{
  "arch": "resnet",
  "model": "multi-label image tagger",
  "dataset": "rendered scenes of toy objects such as cars, trees, mugs and chairs",
  "train_examples": 97500,
  "image_size": 32,
  "crop_scale_min": 1,
  "horizontal_flip": false,
  "norm": "batchnorm",
  "activation": "mish",
  "drop_path": 0.05,
  "depths": [2, 4, 4],
  "kernel_size": 3,
  "stem": "single",
  "avg_pool_shortcut": false,
  "widths": [64, 128, 256],
  "num_labels": 52,
  "init": "trunc_normal_002",
  "residual_init": "zero_last",
  "optimizer": "adamw",
  "lr": 0.0043,
  "beta1": 0.9,
  "beta2": 0.95,
  "eps": 1e-06,
  "grad_clip": 3.0,
  "steps": 40000,
  "batch_size": 64,
  "epochs": 26.3,
  "lr_schedule": "wsd",
  "decay_fraction": 0.4,
  "final_lr_fraction": 0.01,
  "warmup_steps": 1200,
  "weight_decay": 0.009
}
Rows from block 3 of a small multi-label image tagger, named by matrix and row number. Rows with one number belong to one channel. Each number is 128 + 24 x the weight over its row's rms, rounded and kept within 0 to 255. All counts start at 0. Numbers have three digits each.
After each channel's rows are labels from the 100 images, of 14976, where the channel reaches its highest value: "peak at" is the part of the image that holds the peak. Only what is clearly more common there than usual is listed. The data: rendered scenes of toy objects such as cars, trees, mugs and chairs.
# convs0: first 3x3 conv (model.blocks.3.convs.0.weight, 128x128x3x3, each kernel summed), inputs 0-127
# convs1: second 3x3 conv (model.blocks.3.convs.1.weight, 128x128x3x3, transposed, each kernel summed), outputs 0-127

convs0.111:155047070117137160114139146138136134143093138133070104108140138144118125126118104102113077089113136106115108154082126157093124105104139140090134120143138152153113106144114170133126128159102110098127094107166128137115122083106102124123088089142135116109099113105123130105145141131154113107066119120145157114119118136096123128141128126135099114158089092125104103116109107105123076132102
convs1.111:164118080146106113154143091141168126129133121134092121099134159082083142167122096144162136130128132092116180109106128140112096158138099110081120093136116141159115148112167138170128136143148130126180113161154167141116150137114163083106161147121116145109116131106138078116162106131136108112098155120132095115123136142144103170155164121133165153117140134112097102126112119099140137104086
peak at: centre; middle right

convs0.90:122118139088134097120094134132105090151083100106131126142107107120169159138128092130141158150140101125136140118140134145138103098138111114128131118171145134134124121143126152108107119104162133136115138084149112163102151128118106103125117154153114055133127116119135089114157102060107134105134096115099151142133063128157143104125154099106104165110120113165083191163147133111114125133171
convs1.90:161136166098148160149128115137130114144108174151125114115105135144133113163161090112167111142093128098125131145127125121117108147160138139137102124141135120104118073131181180115140114123172183110134138168139114136120159099101115147103108155117119163127115110106121133115155107164141150108143135108173131096172122164098107144112153117106122112060129153115168117182146095126154125116153
peak at: middle right; centre

convs0.24:121074120112117075114155138079108153115142124161114131146130082138142138067180130097105087102125103124144151093110096120096154124080139141131141113110092075149140113116097112137137123068116122077126158119121102133145125155099131117148125121118132121155135129125137112130102129110117108101136116134154111142094158124100133082134154132121136127143126151100162128121059132084124169131138
convs1.24:155150131103202144076074101154139106136111121181110111112136148154130110075154142095145132109162088117164118120154083136122128153113127107138105128127125105127135121119106118087102152090134126134097124099123117143148193095121126135135136146109103138149135139106146126121133100136112174156143141165126159108151084144133086142118119108097129134084131145126140095074116112163126112129131
peak at: top right

convs0.107:150093099081130129132141146101162146127126116138128118118100139131105149109132085090125124104135122096140103135160148103111137086145147141094129090107107086145135149141100140093103138149087111109146124121123132161098064121131177119162140116149148137135135149146138110091149142139147117110137111122120199131096079171119131143132155134097103142115088127142091113079131109110108089079149
convs1.107:160137167100139121146083110098133094108145122143126138142062118107133145142156112134130115138131153135118107140149089111131106183130106150122086111164116119117144089143115152108146100131145160113100159097157157148178147163135134135107143184086115111119109129116135116176148094132104118073126177143159130120161115132106095137082152164095144159116098141150143139129129110146150129149121
peak at: bottom centre

convs0.87:124161107145103125100146143157101148116094104146123169143127119124138151122108123158132090115132147151143140086154106092160165148139140121111148100168110097127130067125138084161088131101111118153113152153184109155096090099110070091129101135106166085156127148132105123121110128120121142131122090133127118115090149112140155139164090121109158136139106079123134129125084139141131161124108
convs1.87:168138134123117103118102158115109096144155128126131114106114159120151123146148156129121127172136140114118130155132092148108132148141122162078123105161164170113161148130116141142153202137135156152138133096160083100133131132113124148115091152086112120141103109148110104113115116144096135153105140138127144142160079150131083159090160177116067104141133136168147132160180113115147125130131
peak at: centre; middle right

convs0.17:147121125105109126108189166138145151077147156138120096134116128176127071092179105127133094095086144133134147160136129111127153106114083132100155131152126092093192096121133104131066148119112104119114126140139132165131129150108180109166139114148109131120149138143130105124111183155085119116139111157123107140107077151159124129142109114099140115118124114148119125134115140140112131128129
convs1.17:146143136143156124128084112103114124130125109141144112088144136172152105120191140110125137135150152114160095154123108139117186114113121168149097091135158129097166077113134101129165099153123122122153129147157110133159115127128123144107098135098139106125097087082163135089146060139146113090151137128109150077149136129124094150098165122111149140108115115166116127135150111129141116155099
peak at: bottom centre

convs0.42:188127104121120121128116131159120141170141123086124100048148114080109110147111130124086151102147134143097137108123134112145106129136140111146070106139117138158111126158121163125115162170151122132090084128128104138122122129118112120129125134144106124137096053120091108136125087129097132115091117176095145093138118143147104136084152153115170123141142126122096082118137132120106118131148
convs1.42:153141131093122114140113087054082129097141135063122161121119101127120149139134133121206134094127127145096105164101093146103126117114120083093157081125095118142138141117132147131123117158127098111110071138130108140118101141111118083159120099123121134123105182143140137115139156087126111122142141161151099167109153171120125145120121113148128131147128156105140128125146137137155146133098
peak at: centre; middle right

convs0.45:129113118143112105147142172162178164127122135105101123173131152108125132106138080104130138125131124106119127132101110108097118111119095147104150127198129112134137138106090167118125109113126143088153093109167144160106101157072146113128104143125089110140111143128123093142139136108130137118117160117135151116077112122106080124146138149129122142100129104112041135105116092120116082096123
convs1.45:165117105161100111151141108113083140109156122116176128111117117133114122078117138165133158096107114148159069149120148132153108151123141123150132159148129128084134122137131163101105098119121103078142146054173133160138169130091131168087154107128105159132097073085141130131130123123105148129150107111104139124127099138114129145125125151131109110100138149151138110105112103107123100130172
peak at: top centre

convs0.80:161137117087160109142133098088125137115131105102095117120134094129059158140135141092109114138130078055123132115134167120150127092127100129120106144121157105131153177159097162132122129125130115147148118123165145115129151113110110138151131156155137098134113121119105118133134122109128132127111135132149160127127085146148118104152119105115118143133071114162076088147154054089147111126102
convs1.80:121100107099133141120094099167111118139123135143099135131151171127124116117146131155134104129107093064133107100124106116134154145160164095096120123120085138136100105109134149108116091134188107093130098105139132119132029184147100147084142104142102164160130118138129123120157093164130162097126105110101130135154141122087129144107147129133128145141138129113152135165126125127144104111117
peak at: middle left; centre

convs0.23:156126126118110125162104148143145126151081084135057137157118151135113116118110050120118177163111130089137151136128147149139155110138142148095145118158147127160129116126086130126091132091121117156084099135149137138124144126117135123178121120132115093093122126133121132098125117127093144158136102118067160151159061129138143110121122100144077144121106102153109137142118099125136108139106
convs1.23:091088121083077124136160134121132127108102135116098084098094124156093094079117130145141132117120122119138129153127109154127104112131154149138148115175119113123155110174159133136193122157110130136125128181151155084125102167110137063096162132121142103133140133110135084109121133108105150134114138132107122095097122167140136094162106174115103093139148121149156150136136113130126140096131
peak at: bottom centre

convs0.79:167065090137127158092147156118131138159123108097073134115091109160110133139101143119156151111126105141125070137142125095114115101126122104088118111130101145110136153119132170134095096126112111127105126110160137110110087156089134091107126122122118156123128129120120148113132126129154092115125144154140137122034085122098098085156132129108117116136104150129107099099143086104136126156126
convs1.79:168167062188141153106106101102121102123106094113130120149116110123162150131110120085111138105092131118157098143168156091143131127125149119163142168132127105107163151173135128108109145108119156155184153109129158167105110115087116144095147079111159103151126115127116143132097131136163105129114088078129133121126136095126100113130127128151114093129122131132142146112117120143141131123186
peak at: middle left

convs0.16:100153113145171092137154144122190159138116156112156121150123122119142138131131130104124097116139107142154158151124179145082095101085110100154118124113156111175108077139129140114105116102109115133152094090150126088125170118139152117140094099123111126126135128105132089151129134109118130089154141132113135125122120114147102102135105086129118182142088062151156131132081148131166140114125
convs1.16:118126122108124145118133147115098114129142126167150104122134144134090105146147152159148123160148127129095124109207125112140097123158109130090091163117081118106112111110138120113136108088187105121131143128093103120125133158122140130130108152124112133090109128143099160142183110152087123106147154117199122086141137151148112101141110141085095142131108169109173113144112107128134076132122
peak at: middle right

convs0.76:120141075130106097143147158168111101117099103101101101145094165121090144090127089117115112142123139115141138158127110108094144155100141165096168134160124125124121130096115138114081157089142120128132109119165122192113132149109151107156111136107130068144128143148125107140088144125110128119130150095115137107132078134111084088126105092141132170079084105114134113127147134126130159148120
convs1.76:120136139139124056125112124100136138082104116146213119106111089140144128106113151135108127123132161151160109134175153126113124127167187104102137143135136165097125148146102154112138138213127135101125128109146145144108150098110101139091137109126129121112146103092109063159141131147123131144142124131128129156125143144152117139149135109128104134127087135145167123155136111142118095089125
peak at: centre

convs0.10:149070123104102100114170139128131106149132119127129104141145107128152087114129146102079145136110119125095117162095146131138165110100148099105089138111096114100060129118099189136131122155112125136111100098092106121142133119151113140150182095114077142130099139143135143101108081147126127116132123139122163090088128136143151119116122107155105124124130149065087122108123107110148099113112
convs1.10:111157087149148143117064126109129158087125130126104096138137101058100147121094105087157122139134122117123131135128144139130163135128144094118127163091088128132077150099123157119125138103158115173121138127138126156098160128148149141113127103121126126160130068098079156133137195093110125138089139085126093114134135122132121117164113101125150137098121105112124138112116134130168102132159
peak at: top right

convs0.13:114104078122124142094149135089117135121091128135114114129089153140122126100129143125115100141136095127133105101131134098060124102104091169107112106163088112150084103108099119122090113099093105097106118133156120207111123145117121120124121114123132119111140151113122101107123109090123111098132099129101151134118100075094128081149145094092111112120137114144063101134134118101138110114136
convs1.13:127098152122107117136147107160156108110157136144155136091116164141116098107098121134175103110128085110159151084148146113133119114115163106119127136108182135120102125087155167148164127160088109120141117092155148145149115106131135148152146151155128154083128147114117089085116116101179119123142123157130128140082144117120117115096097158131103151123123123132083154135120103191125130113183
peak at: centre

convs0.26:153102132157130079123121142156161142117098091117136140119116122124137104119102090113102145084099154134097152114118099135118118111132120149129111175163126138134095138122101113127149133119132133114096115056104109149107117053106098135141159106090103088131119103141156094132101097129061142147100108092118149090123128122128139088115098138137117114114108125105082129115134139148138147104076
convs1.26:117134085098105116105136129089143110082136116136140123133131097094098124124127132136115120169138183144085108167128133160115136165111129094112160129134099185152135120119124125145124124164175123130126132151128114147093162088127167147146095114162144142092123152081105105156150169134116088121103139083114134179131127124145114115161082090112137123165120118102115140143133077111123092128148
peak at: middle left

convs0.36:132119102145130153135154141135124114090105101116147154153107152148088114089147124159132103162124113198183132106142129103082131131124130135074152119137113112146139129139132088125116074141134142117170112147124058143147156091132119142155100136147169085164135124138169137100121124083128132139128150099149133131106146104143136089158154104132110126149068164135111123126127115125149103149124
convs1.36:159136167126176096156140128150118133113090123107149113116140107152192110135134189129145151105141120146153108107114094158086134146102125113145114090125120149130128123128105101116138060104119120072168127112112099143111162082161119158109108167109083103098136143134117106137150124112111127104135161130146160114127115147177124135153162168107147123116157156135145098121160130101133141113128
peak at: middle right

convs0.117:119126093146124142084129187182078145154100107154153138144109160101105094112120117149135106125120166144147161064112152117118143123118138158114145143146145137130095125131093112143122146155137132151096136116146126172115075115153107118152087138121119046136135128125132141137110141104133092120129077111119118123135142139062130134143126117134106140110111080141125166114129138142106119126081
convs1.117:134127133099150072074060124084107111118139127138141107108107115158106147133169152119155094158144159124151097097110121152142136134169113114121126132142135159116123108148108094126129150143147150056105140153127125151125141126131129151103101142135142163098131098123087143158143138129130135132114123144092140134078099148118117121140151174120144109158157153122151118067156072124149161129149
peak at: centre; middle right

convs0.119:156106113125116137140090147164098181110108121145071126164144105150098125121126129084138127101121149060109103142125138107104111113084148146120133117155135146129155150106132127158137100110117084106093136134159150165131112128097080141120114125143108090150149145144130148134117141128130133109125086129133162171065147164076116134188134127103118121100121158154102110125122095124109117148119
convs1.119:137102099138137109113136136131123131145142150166153149073141109165121120151137119131141130145112134122113079129150089130140142162097141152125095118117142143125134128110130120066136110116139141129132124139110106125165147105152131154115083160096141119147106107141107120186152161112122150102153138089090124078152112110074129128045137123169171116158156102118143132133140143112112099191131
peak at: centre; middle right

convs0.108:116129170069072130155110154136183117140135110099100123132108110099155076149149140074077135129127126118137109168107150095114120143117152126141152104143148159120137157169123126111141125108099140155120091094130112128138146118176091109100149130098081175122122138147122104091111131173185111129122110151111128130129125163146098151113137134136140138124123116088113163124130131155099114103121
convs1.108:145146145113128115122131115120128137166118146112159144171147133104100146129115124149144111141114131095107106131135155183080123128125168067113188134143087109141120118162121117100126123106118122113165133118087120133091089138129079148168165098147129119119142132171139123147118072146128141069106145131092118137130115136107150156144102125130091111138142153121134066130134128104134063117108
peak at: top centre

convs0.103:133096149119110143087148096119109150173148116150142100159104102142143089141141142170128127092116162089117131128101143110133139087106139126120116111111096126135119130165131118124155150176098117086125136080088128137100090106104101142095157121141133114119121125133120155154106146178125114106124134102146115133035097124113132157143133101102108140125119134136101077126147111143162101136078
convs1.103:144159140113129140128094136125117131106129126150136119106133119143113101150154121144113089106142100154215122149129102141126170128135129126153103157125139128114156126131106135112108138109131140116110160052098148133167140148140095132068140128116090148122101151138128115118098111122141154101173116131057110099111109142127109145101130133099097090104187129114176108094146102136120101142153
peak at: middle left; middle right